config.toml
noise_aug = 0.002
n_mels = 80
spec_augment = false
num_classes = 10
output_stride = 4
norm = "batchnorm"
activation = "relu"
expansion = 4
muon_scale = "spectral"
orthogonalizer = "newton_schulz_5"
grad_clip = 1.0
batch_size = 128
lr_schedule = "cosine"
final_lr_fraction = 0.01
weight_decay = 0.04
Rows from block 6, named by matrix and row number. Each number is 500 + 40 x the weight over its row's rms, rounded and kept within 0 to 999. All counts start at 0. Numbers have three digits each. After the name is the row's rms in percent of the matrix's.
# convs0: expand pointwise conv (model.blocks.6.convs.0.weight, 768x192x1), inputs 0-95
convs0.492 102:529443511507470526579487488546553512497543553523540558564535517532488513522522525515419450551563456494588512491551528495562494548484514550549507520500515473534525530509499400528528531547483471567473582529475577478497468557538479553562435532558486478488446474502457493491445532499484514564
convs0.493 112:450516435536498500569541509494501494502524498538461504524467462467520565529442485483510486459554496460557559537476518489465486541522494471514502524489551531505499506427501440451586492471491565443523503435502563468566523435433423468549500431475499448543548464495455497505486465497471531519
convs0.494 101:549514552523584395534567565486489505469549466545470557495435479470519510507557516417487515501485555554569494517528521445531495552476533483535486476395444518433476523522524560495528459445512544421559555471572500493561475562518488525478551509457435534476519474522500452436514538551490453490
convs0.495 106:605488497461505501467571543484499479561480546578505575464488490472484548483577521488510588502455488454497536480551526563496436508517462494522443466528528577479529533495474539551497471490590567526497527453537432485439504474407559547529566477472520515486470444474567563524494479498448506499
convs0.496 092:516469524523590466434517484473490486456496517547476518491492463480475522426506459506534562505520523504494462467481593575444503620500499471470518482493510430441461436524513464469475461479516488514546453507537484507549538500496593558428455480439469508492492412517549512498476530486445520577
convs0.497 099:570505497507534418469499432448506564511520477468552522488548459594478465450467461447504521461506403469558553515457438503542460500586477589501559523524508470508458423509451484559516474507485498476484507477496479425452487476539490524505510498558464465462484463452510509467522492561461517466
convs0.498 105:567485484538558506493452497482525504472495481511536559563488429471511469506448490538460536513490482462570466479524545463564532496497494491545483542514515525512483495520549446580401582457569507466513484501482495417440504503480471496376542531460512542543528454508521482496471490517590508441
convs0.499 107:500521498485454458576460468494483480571529534555521569456515489485552516499498513485544528527492449453504545438510474500541436506522542464463515440522467507486484551467534537444426558436521443534449482514485533465510489469531465526486524482505500490460453514556509435477431481499494547481
convs0.500 097:478467470437563497507508549534493538510489530547445501537591471447566518562456500545490516519541543449492437492560507508573580574487451582570443498481487519512553428558390583552481485477555462520483477470456479498433457526463437405473506450455549509520491545465529510531476520460493415463
convs0.501 100:524539452484550555487514476395412437516586507434482556460494464535448448509517466475467475482464511482472541460463468558468417565575510511521444520543537492526508492515580528483495539463535458533517546541493448501569535536461504472446492540454476517421503464503489492470459520546518454512
convs0.502 106:517472436476464519493544511462499523430562535556528524487526533530514453459510485542488519543503489469510519471427455466464444470472505480554425414507506485499474480514466542539492573405508457516483498579444481511540514519507474555527460496549510543443423425423609452417530479520497548472
convs0.503 096:477496441488487494545475549533442458539470464550415553575438479514506466404502486473504519468515464539497496445567481527438488481463510503493545530500453423471530508478451515509507512463488433536607586528507428542530545522499510520483540554475537430496546518526498539536492512517463537535
convs0.504 097:454557431487561529545463495538519497519560542495499491473454461535442519486593499538479493510418490471508473515486514525507455512519472495457501518451421492456533510507544526562591464511575497581515505434495499459527541456496498489506506502510528435458460495542488496520492467443493544523
convs0.505 102:504481520502534536517558487427489518477545540541470438541450443578484525463506497527494453471479429529518461543458465538505511502449536557537536510558497571462529508518409490556485438527496513510507475447518542567513486545543436480484492470483435506501453443501535495460513531510497563562
convs0.506 101:572495526454477522498479504489505538444527538492483509565511534518505533529506621515494454457564508529545478465515497461501525512464511480507506484480492548508511547526476537483516460510508459489522528471536463461556488493514480493505536499544481518502572555532479514454493413506539532469
convs0.507 092:534501541477446426556533529486563555489458494452483439523543506425534561564472528567564431491432465484483492368448519536500512498506471492485459455548466537493495500487517521585483497496531462498491427541432469549505550412508511491500533499550503503491491513457464516445487491540548484510
convs0.508 099:518419468509452474525488565523568494481459476470464510431452501519476483531486511562557519433560522494507465537474495584491467535491593444531498476538417545463420483477513494552418514440492447454529510571470520510459410473529501516507507492514473514468573479526494483555471462514466448495
convs0.509 103:495513525485516586481458473494441541429582429493525558456514503485557448468523429536467440552498496481513506514413467524587624467505510430511493526529403535479468482526436470478502503458541434417442426489468533516536539405504462472480559453477444485534525470442524577413516481516579522489
convs0.510 109:469501451485413563533516465492530507492558620534545522491451502559531449439552447530538481546487456473499509442491513519564490492455479481442496450513477568544460522505470499532553478543478498458480505499544568459514490556512554504536447450440556476534472427509553492506536525424484485514
convs0.511 100:520412441567469410582528571512474455466489561474451448475506530541473544568481468457412537527494453534510558534453549471427558497567521452525499494449513509471538569488492523542482444542595495463458513550510490530576511559500476491476478535522491458468513473446509484525501505487548573492
convs0.512 098:526498417497472533465518445556538524556528495552517455505475537443509484485545508410570532508503423503538502558485508397530536569550523463506540498471616488474580454503500504549524495488514580503535454415528459475516498454473467509458464458480560557450557450485517521521477483457512457498
convs0.513 100:523480538522437527471541576488495503570535471575538524530523440545566475576482490512557474573491489475526495544534454447475400562487458540554561486522443497492543477535491519450482486521487489464453534470482478536522441468524401461592521485518413457555480508492475448502532446453528511470
convs0.514 098:453478518512533522563526517533575486575419495520570494440542460486533510517492495527449531478464495545510458421423460460507484497550515443532529487406503545469515552566469487530518515503404551538533558540433528468510541520497487517542523499531485482504573518474530530437440476433521594552
convs0.515 097:521524497455499500482534538544489528536506466495457524493517468553437544534494501523553538491504493483491531464480533397591431540538523477477517508504546484493462544483541560469514510478449535522497518492504465525503497554541549547507497559519486524519504536463504477504506472504526464506
convs0.516 097:457502530515461532467523537495571431543607474501461513500512413481509488527488596505482424551472527467530469532518513484558464456478511538487509537555455520520470525495527506488501440547523496424513544466487527510499514466560472520509554500509546464515474486495575477505554459557536482498
convs0.517 096:528525429451504511479523431496525534523419448495502524489421453531477462513528513519516495482488452505534443501538463543558514567419478511520479465517429435493453500478462516493434493510523478484584541470520541389484479539477503534532440560496400447462543545503524478503478500456526442499
convs0.518 091:508583494467532505489484490460520529488544454462475528464512498479492478495517512540501466484470602519510484453542532548474413537516437456506549534496597476461447450444561511490487571459455544534481511592525459543460486483483527566456588425458543534421528525520554449502414487517540486503
convs0.519 105:485506481504497431525527516447481489550452511562573509552457498591531460480541436486543545557559540564531473498494593569428477473462510467478511518502509454463407501546516527481528463511494520503427563413493453483512508491538546507473527457534514466560502549402529428520509429467434476590
convs0.520 100:501546477422512449470595484472508401545529499506484526475504500491561528543489554453514575475559474489409540474537420439482501531537479493524500480470535515554516590449486541549537468487460484453454520481505498468492445498453481482444446538566508512515507508525448437501507545506455529487
convs0.521 103:419474519535538573524487493492451471498495534485500480561490494481547539490508493482508464474513429470526519551477518491411563503497518480499473442487555534476505473579518551546463457532475497456501458453574559447556511496426454522445538492475455478479525533544474546519458410500461491406
convs0.522 101:531543527490494513514499505500539516476547477420517505512497533465453535495423423499514513485518405457485522508580485493474454560550477487531504451535443467532480457496553577512466452436433420507554493428540543500460487472501438484466545525456469497504521438480483557434538483530475524428
convs0.523 100:533532466471533533541491513501502497526495523539546502463510497458389535485444530461631446487485524521528472466456454495517502537452466426449461562494501498600459548538487458456514626556503531488464503461473445465525494487515488489491499453494506496506525496432569564513540544526472523474
convs0.524 117:524492522451529582559463430552515522540546538427526445484491544544508523476445415484450542476476425459435511462441508482436540533447547497540505497533468464568505439496499511559538556594535476480511449548442450484475511551567520477499491522488452432390504491504516482531560542503451501507
convs0.525 100:444419482495428420437463501493504509471489517520464474565598486501450510417535544511486523468479546500462463482521472533498459494510500532548535523445507492547508521474573490538544548526467493512565536457569532533555450486400541536592501513534502472466492462549481513574472541464489522480
convs0.526 091:522523432496503486525475527517455521503525455500557409563543455476557531527495419529432505531491440466465523492500470417464495473512465472412478405454602539434475537531519547496546525528518519524502455460463417476500473537518447520420474505524548522544491491480509510483455599445488472516
convs0.527 100:452514549451507454582546552505556507532503518473485547533525447507552469515450432492538497461516482496446446528547469526442550525474497427446557493506482513503548483536534436545570510485532507444521474509498491596496531500505504456505499511518449484499576450483553505524470466545434455471
convs0.528 103:488545467489496426520500469489577441478537587508502465527461485497546552538502495445519510468559511513486508520523523484479468492540494444474536445491506525526510506543418436494545468452513529461441455481495439494496521488510460497466489546507511469534474453492504580455458479429516536480
convs0.529 097:451434500521522459526544487465508515498523494531459499521445409468493449500512447456569441535521526533475526498481526588529500513446444517456490441548536554446555436529485405444487547520490562506508505580467554526581584459492495528514494467532510537558521562497452439498506488487489481483
convs0.530 095:498501569543420485511488522561489459486439483557455479485494430431476544504470567552509540512574486465521504476457523491470539508556569501466490534510508536536504431464485599475504519503479565498490454557505468509540486439482467545537543485468507479563515466486564465551509536452491486541
convs0.531 099:494491507495536464457474474562568485447479502526486583549528518433489490538563510534481571374532442558541517522507459498557529471490491523461505514472511518545501464503491513442492491513530551454527518565568516534489505537519485552470424480396480536537415458584512481524490418450498535451
convs0.532 089:466485481541466532551526492469545435534502495527537477566531476474523509496459464511545557528484522479481335427595525571544516447479412487415496578505464551570517527443426547489507530498569543467511521538456439475486526442566491465508525504501563535439485453505522442498513524519513542471
convs0.533 097:485471458491508560501450485496507545485509563502550580567474570490469483534568516460416505446458470535550558530455540531519433519522447507474520556541547530494551505460483574578496507586431472512516544522520473490533418500525539500463493454531505455496552511492517460477437461592543519445
convs0.534 102:422522464461556543485475491492493526476487531524486486419576513490529470515503538455547484486491438502525457549470526489516473485594507446576470429517395432490523530426497439516503541523545517440504578529545419492580462515524475559482518440430524461530468508491437515462482488538542481509
convs0.535 098:601538539468428501516504422487470534482451475517540521501469466520555475513488427625552463576585511443523477495471536545544448465556499404535501491490504529511439512521504536520486552494510532517515485445530475491459558540548502449555521460470493492540496439564477528571540498430527482485
convs0.536 102:502460485479489505465459477491501496488464523556480510515582536433437502464576504451499550417600507478530421530558436500481447489498418506524526435472435534556481500428422520562514527506513531460417552459539535521515506535451450528621491433550553467507496531484523527527530481523517493507
convs0.537 095:542468508528549514551447544546527484544484546493502539495471471557463500500522576469393525472575525488424539446530500486533459431485539542485565601530528552484520539531524594514507505515444509551523416579472484458505439472498464471512495515537505463493535514470524477547526565484509492492
convs0.538 100:511468433491441545437544436498479550497521538496551493480457581469477547516508514484518526592533549501453469524649490574514504504537525437448463493505499479451500572523456400479574515515498478529546536467468528510529468592530446482551476472409509492545516449464511500479529496453426486507
convs0.539 097:518450509484568465469521524510522519453535502505459494529464436521520492532521496508561514481487487464519496516465453417559468552469530497470490512512475546582494498507512537535519438502520514396459476531503479475494505553500585502481526544529485548428458442434512526475514488529543541431
convs0.540 097:514455520525492390504470478507505522530532463466527505490525511439526488513595477487475532533482447505439523472529502456536519547502530572462485473526457509524485523512544581500433447429408416524500475513536556470565482567500465460498578555414551489587506464485488521433486512576473488526
convs0.541 102:402513530481487547530469495437497469468507435496482508513509567544478546480475519501512521529502467549534547538490503481582554485534450485566447527493454510419441485452506467486530537579475510519483493557513502465474552493542551465586477538559503520501588495563450475508522498456524521519
convs0.542 105:569410499467531515515473516510493472484599506475503465489550497536558508522474551434491495473511534529503415461500464494496529474501487504548530461490517425506545490516469532505552504559556524505494437462453534508531560484541480392494489477520533547536490521531483457498607540445484523506
convs0.543 096:488468483442464541441460445518569455501558488589535518463498459505512576515507503487488584472405554482467484464473510481577493486514495434525450500478520506521461498518376527554509454491523585546482539474499473486549497491526520492450430462482446522516473554483515512504493529558483491463
convs0.544 103:590487520480488464423487499470489478467513536476457562518462495510496471507523426535455526472492520452569476476482484499504544474446444475549467515461432503468495501485525506524467461506480495484550488498546530488541512539573475473483467468444519484466556477487506563509542493485456531558
convs0.545 094:511420458492499504485524546528535436648528470429556476430473472503504503542512503469497513464494506567515524462536587485502423522510564516427480519561579493505486464569509532520537570530431526483492494488453480444510499493489524552507529493504455430541544490539408546561479494473530571529
convs0.546 108:500546517514504465500518442481554431491547446438506478521496529525514487488506549552436493552589418555544507452470502607511564471451481529427445506495455432498439460511529500473535509574479485492484461495501499434482498466501488490592472486449520473509542484492578517457498447478438514528
convs0.547 094:483559529523493585443447504545440517463491529480493532453430428580482474481480548507560479477557483481515478500552553473473523590485501506519518482556474470530515501537529571518487496543480492492479490547446532522519486423508535452541492397527526519465503470466545481540501456468459505509
convs0.548 099:553520549439519554521512465476508500501525436493447556511572539504428530464556470416554507475525494440530492481487449518517589486472476444570455510514540544490510535536442501501529490536492603510476530493489544516520535466460507561557551464523539538521489550494530457556505471465472561568
convs0.549 104:472416468483506538539440589454472521527517484573435527505424513526482471477499527483454512516512522546538489553527482528546510513481482526490492427522486513501459529515574498484411504517461523437467451543465474528529562464459535516512503535497511520529523523485523505546538495435474519439
convs0.550 099:464485454485434512459499466515490535486497455553480525593453574500507457496515530506474490476507515429552513522479477464543485442552425493473478538511463466472516428509442465491521406525441463531479459454603469532517537499476524534466448437499534476493464525451511468486470518521495530478
convs0.551 096:538513466493536523467562522486523485454533549475454529529542554543538471454508461492484524480457482472483505478518509533553475515454472520477472617501504417496523534453469448487529473517501513555507494558511470453533511535505486474473489520536525459445525526609421490506532527504542485437
convs0.552 097:479463432477481436512499543540502493472475533565474507499514509462505477509472533484549509402499516462583498559465489550499518495467561467486449539476527502527498482527553623458534437513508492484544544434532565469460538464497509491549540502458494511529481462500501520489487497505540496575
convs0.553 101:480536451520441489534534527576445467511474448526439514477465549522588575507435536381473486451454407508539511466532472411469514558451467552492494521494455554496486526500505562472520491493501472542521509439562507445512475525520533499455514456444484518582503504525484539567529489567518561539
convs0.554 107:528435546524513454499421516460441564494489498532566494521441541594451378512504518506519508478522446518460576496533563506465494437535540452480482471489427546523511539522474511516544538505543460499464572550498423495439539502534468493442476487546483499576549395512488503479541551462525520516
convs0.555 099:512503498507544481501513443448444553498491508489476565544529533428494475490528512530507467544467475491498461451500522522472536490579567482566503502581631495527509470480465525543472472508517495469477504571437513515525432450492564523465546508550477502503524506528509473478473474466584466536
convs0.556 090:508414449589490512534474498505538481444535443456443462520429500557523484504511512482558479554451543508544428502596542501579534411459525470509483511505482520437443514506522482506507513474463492474518466581562560519490487529416521504470516480545496524449455536554487483526534468474523436503
convs0.557 096:506493480461438444531519442561467525520486474564522551445484478458554571468500555499582546511515460496507505557535513437562456456466493517503454527489508512554461481533489477483554487511500529569518519518492527505525478497466477472505477451546517463464525564504489447509481609492498556448
convs0.558 099:517462432492506554503519552559480427506566482450544544511569503477457567519491502514459517546450486533543380464504533536501470568447555509510502540476447549522452521542574568594518500455566476516507506524555542556503500466487473460452517523437486550542501458487480437500444486529560492539
convs0.559 097:470530446507511499512551541535551442518457500499497493526489513492454534489472606555569510520454601513468525419443520457495529465511461441509540479437507498546502521506524460557543472503473511450485445561509493540528536522522480526530493485439560422492528559473498548474486554552523562523
convs0.560 101:496519502543548539573411462522439451548537515558541505505436474444504486426426500566499538514549536466568474476428508533498528512508544468468460502517580513490569467474559522509492466547487513513440473566496479571544477489534464530437479554498575511434531502500487512539422505464515536588
convs0.561 099:587492515490616461513439484547506543462568465542445466555484532467503473454543490498524574518452483499465466473486480458502506492513480514497466450526472517478451439485493484477547573531501495462500557526545496523517485518580412508461550460522565468508583509486517513526483556594508555560
convs0.562 107:498487470587466566566504502517500478497533508497536479512489492500505487541532548487537459524384609502459539443464452457555550482522538486534482480544539523579507460493556455538575479485453503502508542546508518497479488528532541517513473436554522437483531483512526516454498477517507542523
convs0.563 109:442462495529486491496440485541553484535530458379446500514499488460585499491464485476523501440486529542526486480532535524495504491467517499486469569551485477494525499483514547558517507440582509543461499458477480537470436487515495511411494505489476522485497453546471549479438425529444539529
convs0.564 093:445519515398560517566459492557507397534495516586496537538540474509479427551430552543508537385482404463546505433452441482513544437457486517547525575536411488558530498529574419515492493443455453530499479530519444519474550491488506458501473476513532475474506489493572537461521499463476550495
convs0.565 094:515520473548559530510532584507460426551547545481554591475501469505444503450406548463461426477524415500518543466462481522525552461454449551583539447545508469533464571539492464558513560544482443526497510430511492442547483539461424438564488535467591530479516526522451510550532464427519443498
convs0.566 098:501557462579520513466527482445506581506553482575437479525509439531466457559506471439553453474519502451487414451471577503501498447480516456441534505533530481519449481435486486419466520438513505488478441485470466591444516507506475467515584404388488472464479473549472514548571478567532457492
convs0.567 096:509495551502560552548444538494542568477550443530522618462529500485516522545515484417508551546527483456482445521516489484489483545501513497545588499456517534516504512429510530545565551495469488486484526471478502473543450487566553524529534512487548588480461481473470488505526592598460468497
convs0.568 106:510501541526525462505476524476455512553501471450541508441499552491517508478523424505524474553485497504485471516546487524503527466502578485482589532534469591474494524544529509406416459541476503484472420478510483513507540472502523481472435527511417486575552590435416523481587431429569531510
convs0.569 105:502490460513440547539474451464494534516473459531445529458463441536462440587516493493451471446508491517485448504507529500526486493510531499560550436505538466517453488541598514442493470555564479519527563493421504509537487435456452516552445459555541528535522517532411440478498571552445486583
convs0.570 097:553564511515504474513412458498471508534409575450447500538444531462441477509508556428454532534537505544484496485499522467434475476513556503524491514521530558462565503487500568484530545453562457471514492549454446557557489558511476503517496522464451403446520463450525511473493482470533496575
convs0.571 102:482505505502427598557531422556437536498510558470558443469562477496441534414520479457478574452460499507459497437465457465563519540463520456493437525591514482469459508577431524473560557504517488503531514469491496465509446464435464529488460459597489521520481574442506483516501514492495498467
convs0.572 096:527495515469572500468472488506460438506538487454522572534497539479478442513465458593504573502459529458538468504524445455577459520523536542509524483461532497489434516450505534475505503445534526559468489576496428482546503559459467479473516564439451453454538418460500486458431580438543561520
convs0.573 098:485514508553514522466494447433632491496472514518569455511520495449441480482377499504462536481510495493496472474474538503437480481548452558463447524460496509554518535583562555488446531498508454495497503559499485432508493484466413473526513510519538517492518534518504482538475577540459521527
convs0.574 102:509443496445470565541480543441564532498531521580455485479476491478471508446490484540495475476545476515552452487493505508650468500462532428511542454506506591492494505522533494538541465469543517503514493495527521518593501506494511512531480504448501514511439435440439477549409508523448440539
convs0.575 106:396468535453535430512480529501467584501443521518554493477571510500522623486522558507504541532461505500461493532560509536495508517504508501523429460547421546436511468460498492416549554592562515532507443523542543509486511508467492479462465458537480474482482509593490569443438559454558396501
convs0.576 095:502534509523515580546429505560536447418490479533541484513451566519554577500475509508531506508487496527491461435605537550468417476456422494506536550446580475511492491510519519503509507516532559478523448537564444556530457483518527479509482585572530483561530490469477545556460487446479489469
convs0.577 099:421505482515485458470458517520523558441493521430423494504514501447551511506523504520459481526488521467524429504499531523556440560528429480424378474469504561446453525544488511470512568459512550468451480450533532466510524490496508532473522516528396586462438571518498532421450467454463524494
convs0.578 097:487555555504502605433572472538581530529509472526545483447540507496481545478539547457484494515483486500465601503421543513491478445447469559534574545523466447455523555492622511534461513524536557484472575546447466512438479539506472477441529541491484472526532511467504478467483543447499583534
convs0.579 098:538486501512449507448516568495502508562532525555476499474484490449527510542511492465535520474432533552448484574522510467557511548523499464448579453450521520488531483506602495432487493544551507490478533528534494535503509496559487464501521602357520535496434491464516469460457471489515502446
convs0.580 098:515547548501553456486467503497496550522443524564478531586460502528531493536562488563503575462537536531537402484525507468495461505519470461504446483498416503406426451511525457516468463555547479493425481516519431481429556586553494531471503411479530488472486440541497529477484486462463430470
convs0.581 110:480442495519593520518585549451532437537502523483463534502527392483558506509508512537474502471528487453527492522478514540523438499524495473511555443536541426432470492494548469507424440506462495505460493419468554563554502511499469486525531506494559403571479566463442486535532510573472516483
convs0.582 098:489461516541547466491545493480503461510565482523494523482493495524539505427497490502523483432499493548514555415457558450454490518468520505535458574477555444500529450491516444451528500455476535510473502523483453524432493496508510474528491555417513515530524480548572497484498518495437500504
convs0.583 105:424501539501469499562570445450484464582510535501564521583527557566552443504560483457492504489504436492531449485528557464529494480483442515477508504558490516481551545482504399547507521507463427543520557481569495471579508457472496472496459478521616504499483472533476503484460507492564497473
convs0.584 104:484497536521524491542468504470467568507556421549464572566543477488492482519533465505475418475523567548607473486524548512458536443461508459489492493579588468499500510551512478483539451497509488517475521454519441461503535531493403545530452551503495540489542435498515459453449560532533524564
convs0.585 100:451497492522514497460511433550516518472520470522474526538476466475436525557472509533519581602526572476578502434477498599557539491549523553530464571516439547530519453529490552543492516519582520468437504448559533472464494452547490571475489466428590502467488482473525451483448522565529509552
convs0.586 097:429577535493506430490450495564518460563428511607560490557587537586497498557457517492446561519528538457478473500527459496514601495629511494541521462553558447486525498474552525486520489511495485510469541519491428590524546446498472463512475555428435550573525486546484514490492447513481536478
convs0.587 090:472490553495516447428488495509537526478502467495489460509547392497480439496543539472546452549497538489486477545500575466452457581464561464452605476475452444499532544514470431400523573533525558506441509494497496501429534500482472519520486539464449521483493472482523506547541511497487543458
convs0.588 105:472501529496526559521531534458357550526482426463520466529467405625491446498528516525571522523546541542499532473493449558479524447448498520443516517539511558475533517479500493478443549506463449510504516554476528512474475496495431517490502540491464520484502478490581431574444453518538519500
convs0.589 094:517483471503479547452462484471535472556459440561501498497447479492504497529524538479425498460532489473569553505566539522496540508526448500556510472561484429512488481523486567454431444542484573581427478468440530498555524494477499487481503540429507578520482444581501452462484487494419525471
convs0.590 097:513483494531447512505456470489480513528500484531510454453490463516551446513520506463456477515522455472551482525547515458496544519494521470549451472497466403540590482461464550518586442515507500464542421530569493465524520473553386472477500551484480512533436554475507457507423471483486508504
convs0.591 103:483453575521443514555444478498482497490496444488577552517508558497492550447562582523467485518463523498471471412492534539538476490459530477563451582431440465522558471471500517491528462489464503535488466571450508497518539525453462516563468512549469506446571470480472503452434504500461485582
convs0.592 103:509508504449492471510497508468484504548514552480546481481540443501487604515426459574509545480483436435490541459538445491542433564499444541494491477491464533480472475619443530553508490516500577555531513438476497542481505471422523499468503493514445465535451463489528500551489554524437507521
convs0.593 103:508505470529453467551585482481510563527467460494518486525568498497552524506500546535514435519493483509564470460570493543456582441537488471521533614470467525555502486549519551509517529494534458510399527443454550504524463493462522500522457515544481512515427447494460547489492430491533510484
convs0.594 104:531516472502478509501525535508581504484563486623515469516475510522540597496549602563459447521520545578510519495520557498530421503488470482486572477447497468522460519564507502436468574465530512558494515470485444492533574490480519467482481500537573488449544489427501448520573428555489500539
convs0.595 098:478539458473486460498463538524514592543490499485473528494506469511605529479551449537471518495512537492526507524501477498375494487534538478443426514531559475534504481472436489553517591504507485530519490441476524488467498404564582547527542576565482493439529484527466488519444515497506496548
convs0.596 101:469501488410517492477502430509529512457530530550456541403520507577443388492492477518519457534568484456470523509497594462486577445558536464535498468513423542528469464548470491490472567452499503522523544527558487460423481418500522604492490474494449519563512525499511516566536425502527499558
convs0.597 106:481453457517449501494565511566518442480520496495514486482454462477410463561571433525528445548527430526480466538503489561490493513493482408447489463612440523535424569527494527508549502425495505492631405595457523466521530520495501506521466442538514504464554547516479495499556528482571503500
convs0.598 095:512440570462456438503485508450549453559440548499524463407524523514484463500494481454503534422560560504474474517537501490572412476508501524504530537545529612574488549473511453417517406550496420445490527491548493514507509558526561465516533458517525519527487524482536505530488465511485494590
convs0.599 107:440543469499482596596443504484515441483495503546529484509521529527518565472455552437455474516529513530524435540527477477472489504485580422497416557503469502488426478513513530560540478508414570506472516484496512540508439575482539512511455510496442474517475463414497528546506559510548539489
convs0.600 105:538500444524489588539535555571475467485481521576516463471452423518486456436470426547469515487469468486506488542503553458533504548561545469531503499453491508504469532468511520494554451508495486516610453506511500532582511533477517500580441497542514548492506531542486496483528521408502529481
convs0.601 094:518477456440529524483481501433575483530482542483466495488454439498504509480450464473537576535452602430478467411580485540535507563528507506514408459510454436530494508425501522527544495480498504467518477544486532470499486447486442485485531513431514497567534471463439495516534522551495466488
convs0.602 098:573507443504460507504526459452520458534433488547541510528505456510493516472468629515481510545497466412515508522486517433443550468529398557508508510508501519508374527517470554494455455523597449491405478489509544443519493546543453409545521464494520524507428542549455506524474478514477537473
convs0.603 095:570542431509429525499435472492440506530440428445394553482470518522541533450498547510483507577494494539459457465547441460471438511478512531486563525517443557512525520486584550538441481494488518462515554544444523608521567539538462544452420480561545510488506551393494496519540443533505456494
convs0.604 096:525575514538504480510521494472578501514542434444536528459495545515547408470482471511449531501506475572548472537495441503518507543526472459475538452489571443576489515483524478520483445387499492475463536493499496474441564452579491504473542532522562537519499522509522570505473471545514420413
convs0.605 096:495544478586493521438434516547485517550450551498461501463520498570444511443509487532536503433530519516515524511505505540528542492576519389519491495394516507506561547420470518580507529522552516529533549477451466509592441472502496503556552500478452507554504564572488582525504476444518419518
convs0.606 100:527536496607600567447468433569508525458544471516489523435533521553453547490482529501478470505535449495453476485451440498485494444468469460549489518518496500517436463501434400537557449503448499443498464522467499461527595492531485527511524541522487476475524536505451530494525510458473497535
convs0.607 103:502510473475447483549545492555533508460517574486515413551525522482524513472546535476485465499532517618501478458524465487488487477487574529544495523447501433490504558567549485520647500526444523502435456466465502515535516483504489508536530484567482505511565508550483590513451443460538540445
convs0.608 101:511555467480561543470521531502503502449436531431462512421522519573523433473547485565523552483554482452557459533479452479478578435450525587494538520427554449477504474466560445502534538463548437563602579486491493504509532515533544515506506548424454450511564431516491491513484458545515499466
convs0.609 109:474496504509543483565501490447449431472466467489544457465519453441494527443465495490483446521497549408545481435442457599449446504501443478454539501553451518522572527459433500510501546487502443550498524467507478473537378483493486551540489531537572463514511432458462443536526506509464527498
convs0.610 096:470550517481482531495395539457499573517521518500498533510463472491521500482496450486500428531463599480553482550534542505478512478490485514471526528476520420403500498479470449489456478524484503547531517489516494454474456550496581502518568492517532511553526488464602515485445542506461519541
convs0.611 099:494550614436565526443426466571424494538436528448571536494491538480498508491501494463561558504529518500498516549551475491487518482504473536592501477526490579495526502458465530532501516496458497506471496502518504492523462513480509541530475534508481537493549559433467479466536497505495482549
convs0.612 100:488445485554525515488491559537525538468512493502546487487462488498494486464512509528565522531451515436522421514590506420569552449499496457523480540450536541538526524419502536585512486444480476503475425447408549488493518520467503457471514536522469547513435516484540502545543484563495534545
convs0.613 088:501495513527451423479499455498498473617436495566484522514540521439533427503493484580569505496585528492498559560582544487472550516425546501562531464451480557513534510501510441472464475529445512508466431477460469490464442514523468521497507503456515494450488509521431541498420508454534463554
convs0.614 106:577529552505431536441469458490514511441531394481538526467470510518470516440510507493475456480455527440432583547518519547432495486530510480481469557581472483570392545501417533410515542542438480521490591543514512527576456493523480489481518530480471440514496551458458561504474567507491474463
convs0.615 097:503452541490568503524477499511506492557510504449573486570530525499505517562492474541553509556537481437491520472581468457519493471496431462516483507481476498436434626471461564480469474546503512444495500526523485482491522491491485445524592506543445560488493561556529482545590475543446478500
convs0.616 110:443485449455522515545547495497475417589560491477565473498497454533458503523498461569561549605485532427431485528478510415479512537501462427501513502486478542501495454449442452543552552545485500521425481525456505547484486534506518494427456577479499496504493495526526469472504451453535570458
convs0.617 106:557535528511516453512553530501493507530542528469553479559474492485570515493508534480499578465510561459505559518418541494434419533551497482489426514477475511525521510499481555421476487446417487495503491545496481490561506484503491527499493488513470461556563511551513488557510495482461473506
convs0.618 104:478563479396519507495489534449544477510566563466466493504439494420444506541552490561506518464479551496460490424495512536447572537480429452509506522449508518461480524591536572482492501466509536566520477517573510504522550489491468490539550577506512494509493484528417481525538488523517517458
convs0.619 096:497465508466460502426520475512540445468544481510460416433542510444491494534531591461541475550483535532486536582568476542552483482515467504488557455504557494477549536430506449447479463481479522500537483522500540541500436467443481549468539455533460585582486529471549510533534552524528478441
convs0.620 098:523479488532507470544493523520522571525595522534442513593449510531539515524479458425516531508564522458451456483460457594538488507541455544466419479533461498493475567434486468558477538487380484510499528450478561464506534538494386452541500521521491536533530433499468527509437450469524504559
convs0.621 105:447477518426508540579493520524501533451475508539467596401509509491504384466488502545485455468603478456523524546509477548495486445497489465506475540430501463515488511534466497460588479453509464557493494498545456486472454549461543485522493454536488536447559473445555478466483420512444443578
convs0.622 104:572407509543495606507455433506472494590532539508541455493487517516504517470514448514491525469525487493517521551486464514531508484532473494502508463457446427449502595487493414480529505550562485534561503488543515502466495541405461455459486477538468489530486511438456508478475534550467492461
convs0.623 105:495534428533534506408509510536510523498457441482541488492449483500486491469500568566477490544511538590494548474509475495552516525548443472535483554471463588493461522486518440516516449518544484413544502558427507522489508500498488588435500461481489497477497413527517537500510489512500510495
convs0.624 106:505513525544493521488499470524442486557458469420481507437415550563450469526429499557489561454517516521446454490472518485475456559501514503476494490480447505512513515443457572520430500485453558518490496567511511524517536522490533581470472509468503468509493521446441548521488546485522500552
convs0.625 094:492498516495476614485524456519433504449504464488472436549508459472406458496446494536492530522457446489566494563523501553553443481504524505461498516472511482431468556490459501487540521481395459458477560544488530505525491481534461491557471493468493462512606423462423509516524446507420487463
convs0.626 088:518472489430458491502477530492515473470478479452458504442503499495446534462453465525540524496484497443426580512556512485450466538494440508573521504516527470460471481609551534521494425524453498504536499551477503432510461470507422475445433521482506511480545518524512487484528482485506463457
convs0.627 107:547504544491500471517537594614481477526559540521507464516551517546511488490530451465488441463499524481528506509460480547404593528528528479540532548519561521513509449575416540483529491462480510473419468467505423544489497526463521466508552463509504471502548499473463507517570445494511527570